config.toml
crop_scale_min = 1
hidden_act = "gelu"
mlp_ratio = 4
parallel_block = false
dropout = 0.05
drop_path = 0.05
conv_stem = false
nesterov = true
adamw_lr_other_params = 0.002
final_lr_fraction = 0
weight_decay = 0.2
Rows from block 3 of a small CTC image transcriber, named by matrix and row number. Rows with one number within an expert belong to one neuron, the router's apart. Each number is 128 + 24 x the weight over its row's rms, rounded and kept within 0 to 255. All counts start at 0. Numbers have three digits each. After the name is the row's rms in percent of the matrix's.
Before each expert's rows are labels from the 100 images, of 14848, where the router gives the expert most weight on average: "top examples" is what is common among them. Only what is clearly more common there than usual is listed. The data: numbers of one to four digits printed on busy colour backdrops. In brackets: how many of the 100, against the usual share in percent.
# router: slot weights (model.blocks.3.mlp.router.weight, 16x192, trained with AdamW), inputs 0-63
# up: expert up (model.blocks.3.mlp.up, 8x192x192), inputs 0-63
# down: expert down (model.blocks.3.mlp.down, 8x192x192, transposed), outputs 0-63

# expert 0
top examples: length: three (64 vs 25.1)
router.0 140:090126135125079064094133149094123106090119163138112142118090182134125138154159148137131107156164102160138134128123150094138121172138096107143142110162136145114103117130143178147164113102145116
router.1 094:119121102096174128103150129122144126118114149129119123191154095136120136089167197154113160154121157105150119090097137162108108112089158088138179126149160099174130115112160170108110107113092148
up.10 081:124136147143110125138136120162120108155111178124168094163128100128097142178158116189153115136131087108151164139109106102127141134147110165123109167106149118152158111121144127113137166114131127
down.10 078:155111121135122100159115113106140110096141076139130147122160122140114123123107144101121145124153163148148116134139130091170136116128123144117149138162169088157120136137097165095107073101103135
up.11 093:107113089144143182122119132117149102100127153124125158105104086108131116113107138148126111123103139129112114154102137151121136102155110119085131088125174113131184185133107167137171137158128129
down.11 100:111127114110131118146118117134119150120101150127131125145136130166121166128107113131128151108182141123113104137135162132114116104095131142117117121148122128116153122109101164161188113117148118
up.12 073:174117124115130107120121124135174104135107149133131184120128117125118137111126137151135122125152140094098058138094091073157162147146104127120149143087185084101136206152103149155129078133137104
down.12 085:149145145123162140130134148146139152105118129112114126142152117132124126167121101123162115097098111107123117141155170123098123177154130096131108140114125114120139114151137146136108154160097140
up.13 090:140134150153130152139125089138133130175148123132127135135159129157142075106135115109094168120130172108117151126127127104125116125110124107139144122111137127099150131158131117115152094133138091
down.13 099:119158131139061114101134095109097131116127117135110112139143139123108118157146100140150118150121119135135192146128096113086142113175107138180149137137118133106155130132161175115083107134133151
up.14 106:097098121119097140166145094101123151135096112104080092124116130084108137155117144124154152107096108115140144135139144158156106090128095122126154103103122147130147159124135101112181131118098120
down.14 117:150087097106098132116155156126152131145148120094141125155151138179135152120120098127088171152163121099138088148140090162133124144099095100121166148133097144115094123110131161124101144129152112
up.15 096:121149163144124158168084079168078151167207091147150108155120145123141123124104087136115140121126137126141127120151162116161147126158101113142117128129130110092179139110150080073069132084107162
down.15 096:133147132154135114137141117095111108131118121102118134113125150119159131120162136134123148126129123098128172178163113060114139144142127069087164121123137100116156123114122099102062122125166174
up.16 113:078112085135115114159079138098157112132115130127173145139155150137141116163124129117148138155110162115128121160115108114135090108132111097113090129118124144146108162115142075121127139123144075
down.16 103:134142101144102112088100136107099172128118106101131118163164101117151127148121102142165128156129153105174096154155125137151126119159146109140113104107153162162126167113165123137141080117129151
up.17 124:184138159150126130145131151119093148103138123128117160134110105114127111158088158106126115151149135119180137132140137185102159115119153137086118098114127123117161131122155148134135117151144133
down.17 109:140143116147133129081151113141114122165126114129144133138118093125118110073189142153153110133095094109111123128127136130129106135154135106090168144159128108140105145103097096145137164182118108
up.18 082:113142131145125180114117143148109129145154087093086157133115089196123157140126128081114119153121146158121127092127104132153121164129138112150116168178104124141158116157137147146144127108120131
down.18 089:124082130110139114128116086155159120160122159110127135090168130080160115115161117127168115140110138143134121134087140173111109134113096151116119129125138148158106170138130108114108084150124127
up.19 116:098139129085132147103122122122124150178105119094119119133117129161146156121137121145104098159182101131117105081117167119111127104099138131118111117124139090176167166098156122103111125124122117
down.19 136:178151169160072165140137136115142107095130137096090131122139155160095122141136133097122128105159125149139123123153123131125119135104097111110110107147103130143130173129107125127113155128133116
up.20 070:143136115132140094152090136140125165147102161151192173137107094113158181111136136170157111103108159153154138120097141142148144089136142130132130159070138115156115150126093147150144135167155164
down.20 087:110118126116157149128110119119180140129085109112136109095138095147076077136149147146142117129112133119116119126138119128176138137128139128135190128111132096112163101154087147128086169140099117
up.21 110:106086140090174158184110120141125143123118111133115148120092131123109139150150105122110155135114130144128147117141107099106111140152091126110147096145133135212128141106149112128133093108099119
down.21 098:158127093122116120124112132104121131135120102094139096079110091132160137143111127128141130152138090127130137124143088141139080131134124132117138115114111082117087140185156114119123134087167126
up.22 087:118117103174139141080173152168143191164135105164124133147132163102143099101112119131120154145096161137131155149155109152128142116109090121131110120111145131130125119155104133130090121151101095
down.22 098:124119113107137110116171139107105136110106122132140131184066158130179109098141122133144150146113098112111133121133194126155136134127127143116107099154141176117137092188128165125130126064137168
up.23 125:082115075152108178115105097145126117177111174155092121154148106128142110147151128166119152166141116106131112113130131117129133124118096139135101132081145108114171112147168134114122133141133116
down.23 101:123141104088139163139122117124073082140108117129098127101123181104154110132091131108127170121125132158112104138114111121130119149147090091145112117152139137120107102115079121147132118084138152
up.24 064:121111092144128135118172112142104095141131151147125104112126083148160124135162109127088105096167129169142103165123148168126150100132101113134135147101134119127201114146177101113089136082096091
down.24 085:180130147099115129108132159143122148143150108148182140173119142114119130131130154064114134089102095158130127109149120119121137131138124151160103129160141104120094144104117122162128126128156111
up.25 083:156130194101076181163107115128114195119130161138153151154121151148170105122115148115103166121087111101078137078144140096119140118136156147119132103113147161105129126154133139160145139170119121
down.25 094:137121134177147175171120140115125119179123117140129099115129147093126133156091123141144113104152107130119185178107140149090114105086132137101178134134079077105163115136130096141112132093147122
up.26 073:138135163160090136145134159182130131124151118146085120136130103117140109129167138103103112155109126156130121141157128110141161141109092076096109132113128154110190140111160135108131160193079154
down.26 096:112093117135172147126145120113101148133158169110143141180145120129135117175134109114112155135096123129155149121118145160141153141144120132154111125120137096105127096140141126140143120081125126
up.27 091:111128112123093093115105105161089155150109090163136111119131137128165102126128132146102124135115156114096129106125120134101052117113152122162151152180131115164162151156072121137131082149100148
down.27 096:142125117167170102089121077105159081171147161088143132158117139123086148109154121161091137118109118154085103127112117149116114125124140094104167134107153155163121122128130128110114158152127122

# expert 7
top examples: length: two (69 vs 25.2); the digit 4 (50 vs 22.9); first digit: 4 (31 vs 10); last digit: 4 (26 vs 10)
router.14 083:133119140118109131138115136120173112148128128124109133117133155176121140142122172101116146149117097104125098092134102170130082101106162148144128147198124157167109106111115118139105100120125181
router.15 122:089130150095119102147087116089132125136067135120142125082106126111107152127155179152098156121120134107130119103155142185135141124143115154178123107108105122160133134116116105153172065135130116
up.10 118:110094115136109107116118126149069164150189148093123153123125107116136109106121135130124088118173116132145108110104121130138109121099172144151124174101165111130067124144110132146124103125132098
down.10 103:205167125134069123120113100097140137091123138120126100140162138098113139143128113154158141164123142126141157079105151134136198090110142116105086127140155077110107122150152127097105107122104149
up.11 086:162090160121154135156159105121140124149103127162098136135092129154107139114124137127110166143072189136121090151153167118180172106130144156143155126121154132131116126109151100136100109146113134
down.11 099:111142181112131137147125119158075148076123114116158111166143115135148113152066140105158133109112063166127168084147099157136095139135178171149115128121148162169124138158129144124096153144135139
up.12 099:148154118125128112113131117131170121118104143156129087121111154133117133146127088117133120119151153124113154080121127099101129116114101118109140104155131139146122113083127114082134123147120121
down.12 105:101105112180097158135160111174089117121107118105146132130144139150157110107135132115124115119108096136157106164146125159148138143153104138183100134121118121114123113182109141070099139127085145
up.13 089:114164127150143145119104163147131166100182072125135125120104119121126078125182105143146141086116109177100108129114150102107108106125159099108141158117122088094147100133140089157125130135133164
down.13 102:109125135125145138146122116114115105158085173136134124119099135144126120137102169148092106154087156101161150113100122124161144158087144102104115143128094117133127133138093179099109131120154099
up.14 097:156118085136133159094129127118133124091147134097118128144170115124129123124101125090147143102137110129099170110151105098117152111107162094128159112149085075109149094129117076126161159093134144
down.14 097:120080128168157118114130100116106149150117144135092117149136159124116176096135148135080082101108149126113118142122193134135128123127115124126133130115137182181114133178119129138124078101114146
up.15 088:125106147134086143103150120148103126147124147128101143127100180106106126095162148140158101122119161096131147127135149157146093129099116147129138123114111103153149121173138103103117104134126113
down.15 097:116176145104131111121171126128146154119176122125134125109129130118150138175129098108102163123112105119135103107120154117072138117141142125114143095153077102132109140130115163152181104124186116
up.16 083:103085165141141142138088132143141147107170107129090131104116117119141102134107109120128105072155094143134157130120105130122119109162132110104169117116085131137099138136086138125097110078116129
down.16 087:115118103134116109128129118113105106170100155121131153134167140099157154132142141142122102122068164143100127130132140126120128133121131156110140144082158145103161120134142116162117106147173128
up.17 088:132109165112108127141116161128134126161172116069150143118108144141093111099093151128137134137175109120105152097126112138094150097143144091124162139120141163095138130130113123130120138152095148
down.17 093:143136085176146130134134084115080098152138118151063117120108138133109149140169111125142121133156157104111123143140121111129105107109136158154094113079115154129117139140160141129138111099138110
up.18 114:104106102045154098131129110131120151149125094105094132099132141120122127108167094121145095136147160138160097155098127156163149136185172142147121131142096079162146138123111158089127148097112126
down.18 097:177133112165107139115105137135157107134138122131133134168119125124109115138111176162138148104109082131140099138156130117085101110096148123112131148111111146111114118090147162154121153102135100
up.19 059:144132116150125131167116149092154087137082074100120098137115096119136152146156129101143147122151127171161120132144115168065118086126118152150154151116133161103132145139129120104104134162104156
down.19 067:138087102103149112116153082153136125095120172162118143130164184152148075127095137110115086141114165106103140096132132086196101154148150106131109103107133133152088102119108109148094143118118087
up.20 099:113099089085114121076132118141069143135113127125119145126141154120158146176107165152087103092101139158144154125115129117145086080127147130109154125145127070144139165190158119118113147095096152
down.20 101:119125116174137118131073131135180168099141096140129074117092124124097119117103092118112125154130127140153146133145117123160144121124135113127101137158153170105122082127097096192075138120135121
up.21 076:150125128120123118125117100111095100052117131139133149116115124142114098113143108133137146141130144106190089138132105137131105168120113114094133140117104137143183101128100161126128135128179143
down.21 081:136164106118156157100095166145158132150114122069171124154133131107122121166131121151135139111133138140103125114153136139128165162100112121109121109100138139173112158144136134150127135144094096
up.22 121:127134140098119154118146123121113142146128162116150160142134070139143113091078111147105110153133147110127202148108090109124152096132091135104150130091147118136117090145101138088090140119104088
down.22 108:132111153168156086119096159163163155112131132108133131128162139114127132142128097132127114114109143157139105094094092127136085180146134124132115147159161140088133110103098111118162103128153128
up.23 078:190094155156087146136145150099113116141117153146174204111087132160161087095097155147159119146159113156124104142117145139133116122137128133105132124124121145147129141094123129106129137126103128
down.23 082:108159112090146122122134146140162117120144153111124089133123114102097153132120132127095137103152146132150184124113173172141145136127145167161111156149130140133128106153140156158139126116146140
up.24 180:159148151140167118139133141098139118085132069176099103140119122108126127136142169124109102153118128132142100161111116157126157107132120085117140161085112111134131114151101136125177157078108130
down.24 164:137140125152095101096092140117110125141127115086106121099131182110153131106115118139108125149120146116190075138132152124140136159174153145138143119149115131120142126117133094100165161095103108
up.25 120:115131133106099150150140145177127115153134111120106138108098116119146119129127149095139118177154165161148176109121144124122118102116117160151135128140166165123087116149132112129105131166094150
down.25 128:153096160138152106101111123143107131098079114080127122136124094122103130129121135139109127122132116120118120131058144125162089168124134149110123123127128096098175117127150110086160093109121112
up.26 076:122123100132140119107162162117146124160108125139101117114113150135101138138120104132149112176142168092163184162139125118108154129105147141104107119103165079092076089153172118147129115107105128
down.26 079:115116131142172076132102093149111098111160115085141146083136124121106138130167113119138104133110100131140083141089114140136113070147121116138125134153107135124165155125111109093122133137150132
up.27 089:132128109165139109141070122119121096177105131161133136106098131118137105160124108185149090127109103153122133130101090132124150155081112099148114158119157133069095138169097115155124098126111188
down.27 097:124140152103128154082130123123137130107136099111134170120157142114095123118139119152138163130183154103132115123108174136084122127109148113166132124093096139127152150128160144096107134158150106

# expert 4
top examples: length: four (75 vs 25.2); the digit 5 (46 vs 22.7)
router.8 080:110139122111143117119108121124159082109145166143126163132134140157103141136127151097090113157166136105146109095133141159139102135107147103137117127148105110152140131110147110117182146114095157
router.9 106:111129160122097142130161104116101137122117071106112111132105113114139158129074140103142176094176109157123125130124154145117153108106140179126148125152110152150117134135159126121128102150161150
up.10 103:158135141158141143133168146128164137119122132153125136106129149161150177156098107186147143131129138070130134147150143148101115154147121130122107186134112136123122159186145073118139175156146148
down.10 101:090159131108112134136134124128130083124125130174144134138082127141135101075142108161171104152118164178146124122166124096143149155131103132169082105104151131098133146124141127115118155135099130
up.11 096:114120154150158155104098164107162120176148149096144166128125137112089095112161096137141147080128185146099129157139129133081108161105148185105142125116123132169108092129094103122106140135143124
down.11 095:102138101137124140125079095144105092136153117091106136072129141119085100128139146121128176170131071110175115100137093157116135111123128127133129112122139114161112133165149132110115119109094113
up.12 079:097159136119114127119072152130136101122144106140130124116080126124093111154101107144106161132145137112126129084083136143115151135132094146097180159061135129114110137133130141063069149142099112
down.12 090:168111112124166142150138090097115128080168154142142123082150122116107155112149141134134124137120112083111106122129116145120102124135132126155116133151163154127154120171108132155140127172136117
up.13 127:172126136152095142124164145148146162089116119113126123111152119143142142113128126133172164101115173147078120137104138125143105106110123148129129160116175137142168161140107121158111148134129153
down.13 119:073117092105117115103124166117092075174097113159150115115131135123111115157091137120111140102148154112107121114112116131143122123124103154113111169093124125094142147126139133124148096067148121
up.14 092:133155155110106164131111151130164102121150106136152165132147156144164130160123136087144085102126161141141106100141121081129115123127095069131114145137210102105182128134137108130076123148130154
down.14 093:122105134121128095105106145174153162107102178135113149170088166093151086137115106099130132119115151110134145119091148146114144118090122096105169106161096146130111164133161113102136145096148147
up.15 097:155123112084114135176135130150114106139087122132108121117118128111161154141137103154142139134107144174124142157140097144104132147113120115091157135164167106097130146092172112131115135116148137
down.15 108:146095147150095152092149067086118156143157097145092127158176127128134118132079131095111129132114123103120108156155125140176125106139125116121139103121164070117130105126169146153130163116144182
up.16 080:121112118145112134142134126094105105127150142146113142151141140148143098081111115108146126124113190140152087139116123065135141135093147110112134164209122121140151148144081116068117147118154114
down.16 081:148126124148136132092160082139144162125132120116122139118148107161131113107110102112086126117096125099142131148125119123122146146140121135105123102109144140113103115181154168117106108089129175
up.17 074:140103094154164165144088128114116150110191151105125116125099143124159107128134103125121124168125129147117108117147115127126117106081142126116117139146099125160126163114135133129105140112137109
down.17 082:093115138111154134082144120162122116104109134135164112098164101149095117125118126127105134114105165111157177120109096127067162113121136110107152127124137125134129146093129164106112131139124140
up.18 136:127126116124130121106111140108151112141135177131151157107137080151098122151135114139130073129118068132080104148159116153116108127131111085104093134116135129145133082143080112123152157120114115
down.18 120:111181167121108122131113145103129125105182144126106112116085109114084133093120157133160137137144097108138094111180127127139109204111127130150140111129109140141137152171146074128132156126137122
up.19 085:111119146093145105123139098126130101149104154110095116123095129161144153167187133101117161141119139131083139162118137138103143139170102171118109135122146151119134134085173207133112137163161139
down.19 098:143108112125143123102127136141164137151111063142100120136142123143115131160139117085118125124121114168164113109148131105152122089115120102118133085116147097111110137082137105138129150095138093
up.20 120:125122117117096087173120147173084094125141161069129093175067118135137121125119106093132140139128123179145132142102138124111137122115143112108113064126122123131110111131118082113142158139093153
down.20 107:142152113113146099113128123127146096136153098173128132119165098075098136089144136147122152129151120109106155081159114142129171131103085151119136152108161134113124147143117122156127099138157122
up.21 077:161123127161128138173178145141136128164167126170096112159149138110107122116092122111119124165106139109139140095115159105166174139142146129107140196143117157093158132145149087072126123128138128
down.21 084:133162123107128162079144130128115126105113099138154086138113171149156114089064123180159130126161107174088151131134113059112117110110130141130127121186141170154134111148141141140127103098150112
up.22 103:160111117143128133101141128121140090119119165156106139152187082138155135140136138134074080099132114164165138063128105094131161117136143083111110139172160093096113100110141139140103140096123139
down.22 110:108102138106112122141149099129150144144051100125134137156114123110219141142109142115069128158130132127089145152093175092103107112100132134121145140175118152095122133128166121111095110111108155
up.23 102:130147123155135107120179112148080146135103107118133089119129159139191124169142092133135105122116136100139100135130084105124136127121156173108145169140078107133143119103108147179146115153113134
down.23 105:101132131147134155171118074135120124105163116099132154157138104090149132120094171108116159140147124151123161103126138121078120144144131090097137149127148109139121104134097118105105162146143148
up.24 097:161093146117131083144117153130120118191141105141111121081121084147137137124174102139126133173127167140150138122129115112133135091126085139104138151101097147078099136100142134164100175116102092
down.24 099:145128131112138146182132104106081137143075128119137113186160133107187155111170114140121154102135124152089171124132115135118116103123111171106113094115140152140131101126091129124108099128140143
up.25 069:103099148118145166114145101134076128089112130140128136145119143152154161140153104132116127100145129157097167148153125085120089167105160136119094089121104125103150119102120166136068137128109139
down.25 085:149108174151125160161107129098130109101126146136095139129130117108123159149117097126138165094154112105161136114144132140156148133118131084098140122140134122137099121176116087095163102158099120
up.26 129:118140081119096128135121115143126123147139121156131157116152158136131129125207093154137123123127085126132139114175125102126120131179090123134113122093133141141100118088136130142156127151097148
down.26 110:096142109105130126136100125118156086101091141121133102102154099128116143156094161160134126100101100128091159119148103172091175155102123104154149197128143119098138132107115145137160177084133127
up.27 089:117165156108120135167116081130110093117118089154128089153083159117113116127109148145096100113111126132124138100122072153111118135093120142091135138131138142099124163181163145118118119095103142
down.27 085:148119109154143122104134147141152108179131085122132111127109118134117079184150156161134139128088125121106100191174165139104166129139097133145090114111165166131136163138099154133134110168156136

# expert 2
top examples: length: one (100 vs 24.5); first digit: 4 (29 vs 10)
router.4 093:109121119081127100072121149157108118146136123136124128165117091120108122118111143148077167105119103145140096105130162122124093111076146145125107126147156126158163150097126135130084099098176140
router.5 096:113115139109125180140099102186127105110172110122133094160122176158129176124135165132098094156167114119132079114135116162138094130127164106163092162168134126104147133147150120100094119120094149
up.10 114:175119104140119135102111112137149119136127093146110103135129148106131133151132109116168140148088124129102164124096117122106144109095142139129146141125050151143104086126161124091164123205100117
down.10 109:147160075125131098114136114122162136135080095090119121136129138116151079114133125110168112142180124113140156182125171128111163125125132128173163146096121151132107132118120146170131077107105117
up.11 135:121137116142125135123123105134114147100136186163141173150153136149134098113093131110111158100157174110128137118156123119181148148169096114154105096083165109141128167143127109152143163104142127
down.11 107:148146140120101120137136132117155148099120130172096160152124102130137062101113146209157150113111122117150160117143124095127152153122129142157137130088167123104132158114075100116143124135136110
up.12 076:110148146139195127129112140158111155081111108142167149141117137128077150082123139117119159121103125149117125159126123133094113143112133102146120122121129144217128105142131151137186084118112122
down.12 087:121180136137140113109122124167119117150156174115160135095110139138111130172180168109111134131128091146103086142142136164140132164156137116115175141127150107115161130097140101114123099186172172
up.13 091:124134142114155137118103115118129129119096159134119121105088108164171093146117129154106126111184109131149148144086098100118169131151126123096128089115145123102118092120109206121101096136076121
down.13 097:170131152148132130148139142152125131155133090116110143163115161123162122105123134118149084115116180151127149133142104135107097134107128109108106128138146129138128154118171095115115129137119166
up.14 115:126154163090101133087150108136096134048147103100084144126109145116118084117122086144131127100137156129141104136119135131176139106084071153129086177161129159145137090127129094150121118131133168
down.14 102:159118101135142147139139108125128135157155162126130110140115112118076108149193136149129145101128115134126141106137143156147123119092114075119118134131127148147154153101133145140162165093115122
up.15 094:136139126130156159135153122124143142170124109127128178111134149112084110127101180145136152134106112138150152185120115166108148152138117145130128101115115161124080103140134096127150114132101157
down.15 099:122127122136115119142113132109110137114144147126145085083175101146100134160105139126101104172178122094121109100156070146143134157083130132135157099123146154101088162063182165130119128125155115
up.16 096:143104166160134133133105116114214133114148103138124144148119118135141120112136100135147091135155195123134137130130131111104152070121154136118153164113095123120152116148149152123146197149114086
down.16 094:157144150126092149129164084146134140105121144120129085135141125097144148124094154112100126101133081137098076110094105132131133146126126151160124107119176147152152134156102127143156092112125169
up.17 112:145112167137056140131096140137081060103127091112158125141146114127132132130083117101120127119112130111121171186137094122125119148137154111122119191122127165058121104140141106105149114172108162
down.17 120:086147115101121094116115111158146129091131134110126126144098134125124145153123165146116132098120097143171125112138130118127170116075138108110146103127131131130075124117091122116087146137105110
up.18 069:140130117088140142107135095136120132123075139195123124098164171141091129123116145137160073126081109147121079121117086123108121125135114122138186049155145104157136151153113116135190109114130077
down.18 079:124134143128135109143169113168133136131148166115138113109144151130172125092146109108147138076115132113102167182120115116118106137134136134099103135090138130088142151110098093107149137169127169
up.19 110:106131106142105135110124133077166125166165143132124125119147176156123106117134076145146097128142166137152137104187135150116140170118094120154132177142157113131108082097153135089162138132153138
down.19 102:144095123130121150155141147161099125130139128132162104132106147107133115155080109155099144098148095111108110126120170114107073126122128165116126076109153106172120140120150156174118152105125143
up.20 156:109138110175129131119161099113149092133156119148161130161117138129126174095106115114139143118121151143082162145115135110170132125152105159110126151125132138128109167125130115131108125139148114
down.20 122:115120131114152149106169163159127110136152146135135150117118129112135105141131114140113168152137128103155142109124174122148185145142101152110110125142163108145104173119116156122119143091145124
up.21 085:169121128106138090149102114133113144098133160101155140143105124153142161148097126127130164110124137151147148123115157147101201144148082084128133138093154128178126156147137135134136192128166099
down.21 095:144110105107180152123136149167177168132174155159132104082117111138101138155119134155149184120116094146176099143198069118134114121142125155110131123136147118092117131139116108131131108128148136
up.22 099:084073159151079114128152118132136081114171145117093115120121176164115112117149096124082103116120187130108130144083105110102130119085117146116133138157066124138102120115123108120124104159140155
down.22 093:106148116192155174132148155120176178121120189130101148155151088122124161124167123102126120114120122172151114099140113137110135130148081095127098154133095119163108127158087164141123159122120083
up.23 114:140099145086149156150108150163142087156118119096133120141111144121135167101150064123123089140153143108102113142178105118119129099117170082116129136176187142099109098093098156109123108122100107
down.23 107:145121165108103126174157139116139133123114145156096173110128152096147117120145161136166112145102162138126143103108122115096082171132124197106144125119187148158124205151123130145109103107152122
up.24 078:131139132124111114138105158106109153117130137124109133128152136135144116127118105091120140143092133112136086118133142118135146111151138123146105101113158091161121123119129125145171101143129123
down.24 089:111140149119115102117083084144156105129140117123136131093111145128144118124111157127145079144118099124145165124123150155118088139126113119133134152119131163101132133092094066132118085120099130
up.25 119:106135105156116131104110139108139197126131110138135118160155151120128146096111112113091122134104145126123149112116129109137164147139113134165150162100166100156114136151044114107109142076147094
down.25 129:140149110102124118123140127085115127156158164159132170121159115144102176126109133133101153183133138132111102150090125119104141125118093118102134151128187129185086111137133122131136080168154134
up.26 089:088139131103169131166176112183109135139144118157114121157119118141161114086103115060115128131137143122123093087146141093117111088104092113131136114112125110141153121126139138143122120134139122
down.26 119:100108124183160148151109143172150158106137117117143124122112174181137136132157149125150104164111156086169077117129152125098118149077137091121112044156129158152121116150180108142120138103144124
up.27 078:152127112102146182151149111184142175139146096073157147107114146133196105128151106111084137161137126108163104127141139105144109144132102119108120146132154169144131119108133147104125146126115136
down.27 089:130116157143151098101157122124097099117062149127152156127093165142170138146112141149146120116080139115133136139163139166145096142145176172131130060143152140115116146099110104080110139140137159

# expert 6
top examples: serif (58 vs 25.9); the digit 0 (56 vs 22.6); last digit: 0 (28 vs 9.9)
router.12 080:132149124112129132129130156123199112156124152131119141117143136167122137124119168099109134149094113100117145106110114155137092124105142161137172135181115165180087091119111128121115103123111158
router.13 104:118108115086091121136150142149131110121113140116132061126110166103115136135127108155070112117162147135129084135111168129117127090130155136128140143107131107175148132112139145134135141135147165
up.10 109:167129101130129091196182111128092127113157101101140139110093105166112136133166126123124144092120132118149147108164104135124101141158149145121119144116117122129143097108103117170129144137116114
down.10 102:087186140091127159102149165133137134122129127128129099120139119141147139133096155136146146097135099078124116130151149126154148129126103072112138143103132131140169172128125135138114139106159143
up.11 107:126086166132151147134123095126097138132089108126116132174135131114105201161153138126118119122096144166098112193130110096099125108147141134149155132130076144132162127133141120126146109178147148
down.11 102:098189068127142132160155140143160136122108131172088136065149131156153123115117138114100132107110114132145166158126119101104093128109115117102106089073171133151109143141126147123124157090107107
up.12 108:157177164140108167122134179106129150155164152153109130115160142111158100121086123106137121139055152141139157081140107127155155149132144115163175128092152156098138108114091153126112138137165124
down.12 110:073113134084122124069131146138104135106139089152092119193116060148129154093171136141103107120154126133135139139153143148140069083123132123113138119120133060152096114125157117152168119115087147
up.13 097:174068150141088116143121108180127108118102100128117124137129103102112190163115121112123153127130122074133123158110130145103145162135137078150138099153125133143117133094125181085117141112150126
down.13 101:102140165114133076119100143150178089109154138101144137096116124153189177169098136134162140155093122168156136141149080112140113128136108132128136171098132170129131118115189072139107135150086110
up.14 106:124086111153154156118134149157160148138132123159163138153101151131131153094148134129120134152155162137155172117138117130140112157118086123136102107107120084189090137172132144098119095129118130
down.14 111:103128129128144089096156121098121124127087104149073132123147101180159141167118145111070145128125088100144085144132115130157131172162118121147159101101118154126142106069135128151157083113149101
up.15 116:136119120125181086133125138128112111128162144127166123171125156145097123129105078100144094102137152084100130106146138109142134108134122121139120175138131140087165151170102130100128119113104115
down.15 119:146140140185153109113111148112122125153120117162123138152141134155093150058133166133109177130098103137128106098110119126133121112118103152096109139136155180111092098128141125129115140106080146
up.16 101:112111096108079118154121141106084150129120102116101136100092137123124130130132084152103135139096132150090086118135142172156092160119154175133082131163140121125150160139130099161090113135142135
down.16 097:170136148111114116133124125132157134152164180172123185108144168125151136132110158145181120133098136127125137088143145109110142138135157139156142147119154183128129102175118120078126188117151100
up.17 095:057144119137119150169111148115147098156138133121158130123126112133096100128101115118104115120129164097136118133142150140114145132112098131092122117136160126116128146128116112115142163107106155
down.17 094:170101137139100146086109130158091122104098155136131122113154169140162127096154081129139134131173115104098162081144103119115121156166160136159161107123120120137108133168143121121143120161126105
up.18 092:119144134185094103139094125094156139122130169209103159138133138099098127107086152124122166117125133151093114111090136146116131132105126088114144159116098095158140159133153111115141106146119126
down.18 098:150122148147107124099139107118122134133199123081122127094119157152167144136115098094095137174143095125144105096118167108104113075126118179110121091124113172135121130098089116115092152143131127
up.19 087:130127160132145103138100113137158140161151151097140108109157082140109128122119154128149150146148107121135197122117134163164157086119147126134179123143100125090156158134098122134151116125134117
down.19 094:155109114154135119121097109127075127131131095141126152135108123157137142132095108130106086144105158098124116121145115137132099159137137145118121129157143162156128104067165123102121134134095142
up.20 097:153144136127131128130141113095158120136123130144129120098118137092172107092177091103138149145130120115111130147126131119129115138103122120151102114144141130160134130126137118149141137147128173
down.20 109:156122166108121126120100098139076143129169166148140117123113230112121157164128124173145107148150115159124144118142117097170145153190121099203163137146122123089134131145096114138104131173142118
up.21 093:123119122158184115157130115123132179137129172116097124124091132153180136104117108126134059164172159122151143165107069145152127100133116121138097117096104142134132129149096142154160121127178110
down.21 105:127145170139161132143163120127126113116153106151108124159145069172100096169096135136157151170123128110088128115130183114083115111109156168132121101116115122116129110123136120106141096123094119
up.22 141:152108128159127108121147142109083144119146166099059105138147064148096102144146093128145124159099115118124105175127130120134109169140115109095124124093112133118120127125111129121154136093111127
down.22 125:140177135131123115087158147098165114147133127133109063154151085101110177100136127140124119112115111113129108168126142119124168128104131127178149148109097155101159098134121121110083137127110101
up.23 098:116134110120121145114097145135132152120144113150166081092115105131138167082147149143152107140140120099099094155144113144128154151134167095085129141103107168110164109165127107093159164138143124
down.23 094:186152132104133129137130125139099112105118130176101132101136112179140138132101121107145138154096107146125109163119135113110124143130100120122147137165148130160071105101097101130117118125102125
up.24 161:131119071107139153128184134144113134107144122120135168107169139129131143103133148112124131127106124108142140119146122134121168129135117160164126142161149116143103155197126130171138130093153111
down.24 147:129148124134133126130136142133161102124103140100130140095119166134107115111124125150115127112123113128113160145114169131088135135123128098149147154125128123140129165115126149122123142117154128
up.25 105:134162097201097149136124133112141155118140132118121119081186129165131113159159150148075132112131112151149127160145159120151128105146135084111143155143132126102119150119089124163089172102118126
down.25 109:120139181078129199088117098126091137149113134138126137104107123139067143122108125108129141159127121149162146123135170151125113141113133140121146137142123154161160117135131098103107090100100140
up.26 089:126126142120099124113129096137149116144135121137093120105122134137160141079191143143117127121148125156126152152090132171118142139101140120104085107133127112162138131116134134146174121135121125
down.26 102:119141148165112085157122118104114138132148104150143131157134121113150120152085115125129173126102157112118150099176142148123122128132171139125132163132067109090139126126078106154128084118112148
up.27 101:154146145103161175154139118124105093103130137128113103131113178118111117107132116096127138089159118125127128092142171136088141134111093118128107135125148180118103128124163105111169123126116103
down.27 100:133129055134094141094133116173122108152097128127151156141108145133168138144214120163141168116191123122119106120125135094127111112125165107119132077139141090130146115140119156132098123156127128